config.yaml
model: "image autoencoder"
dataset: "larger renderings of crowded toy scenes"
train_examples: 45211
image_size: 48
crop_scale_min: 1
horizontal_flip: false
color_jitter: 0.2
bottleneck: "plain"
downsampling_factor: 8
encoder_arch: "efficientnet"
encoder_norm: "groupnorm"
encoder_activation: "silu"
encoder_weight_standardization: false
encoder_channel_attention: "se"
encoder_depths: [2, 2, 7, 2]
encoder_kernel_size: 3
encoder_stem: "deep"
encoder_expansion: 4
encoder_widths: [24, 48, 96, 192]
loss: "l1"
latent_channels: 32
decoder_norm: "groupnorm"
decoder_activation: "silu"
decoder_weight_standardization: false
decoder_widths: [32, 32, 64, 128]
decoder_blocks_per_level: 2
decoder_block: "sep"
decoder_attention: false
decoder_upsampling: "nearest_conv"
init: "lecun_normal"
residual_init: "zero_last"
optimizer: "muon"
muon_scale: "match_rms_adamw"
lr: 0.0044
momentum: 0.95
nesterov: true
orthogonalizer: "polar_express"
adamw_lr_other_params: 0.001
steps: 10800
batch_size: 128
epochs: 30.6
lr_schedule: "poly"
final_lr_fraction: 0
warmup_steps: 320
weight_decay: 0.06
adamw_weight_decay_other_params: 0.01
Rows from block 5 of the decoder, named by matrix and row number. Rows with one number belong to one channel. Each number is 500 + 25 x the weight over the matrix's rms, rounded and kept within 0 to 999. All counts start at 0. Numbers have three digits each.
# convs1: first pointwise conv (decoder.decb.1.1.convs.1.weight, 32x32x1x1), inputs 0-31
# convs3: second pointwise conv (decoder.decb.1.1.convs.3.weight, 32x32x1x1, transposed), outputs 0-31
convs1.13:490451484511485529474488524510522488467498537491510470457409484473534510498496495522514466502506
convs3.13:487476504527506489521511500501516506493495507494479513494504509511505516528513520501520523483535
convs1.25:501527531470502482513530449497500504490466453524489520499513519485517482487522509475503538494516
convs3.25:484474503530511510484482496521528500499509501418509496513567512476534433471499482503525522483484
convs1.28:492498462512492492509492514461529498501497458487541489524520512509514451513498487490499509493490
convs3.28:490512461522483519440474484494526522496505555456535537454515481519508522523503499490441509511516
convs1.31:480495441521506496515497503454501514510555513475564488471473505520495442550449513500489501504486
convs3.31:506460498538503492520503551539488494505492544444523527564489444488516480465496477521519512519514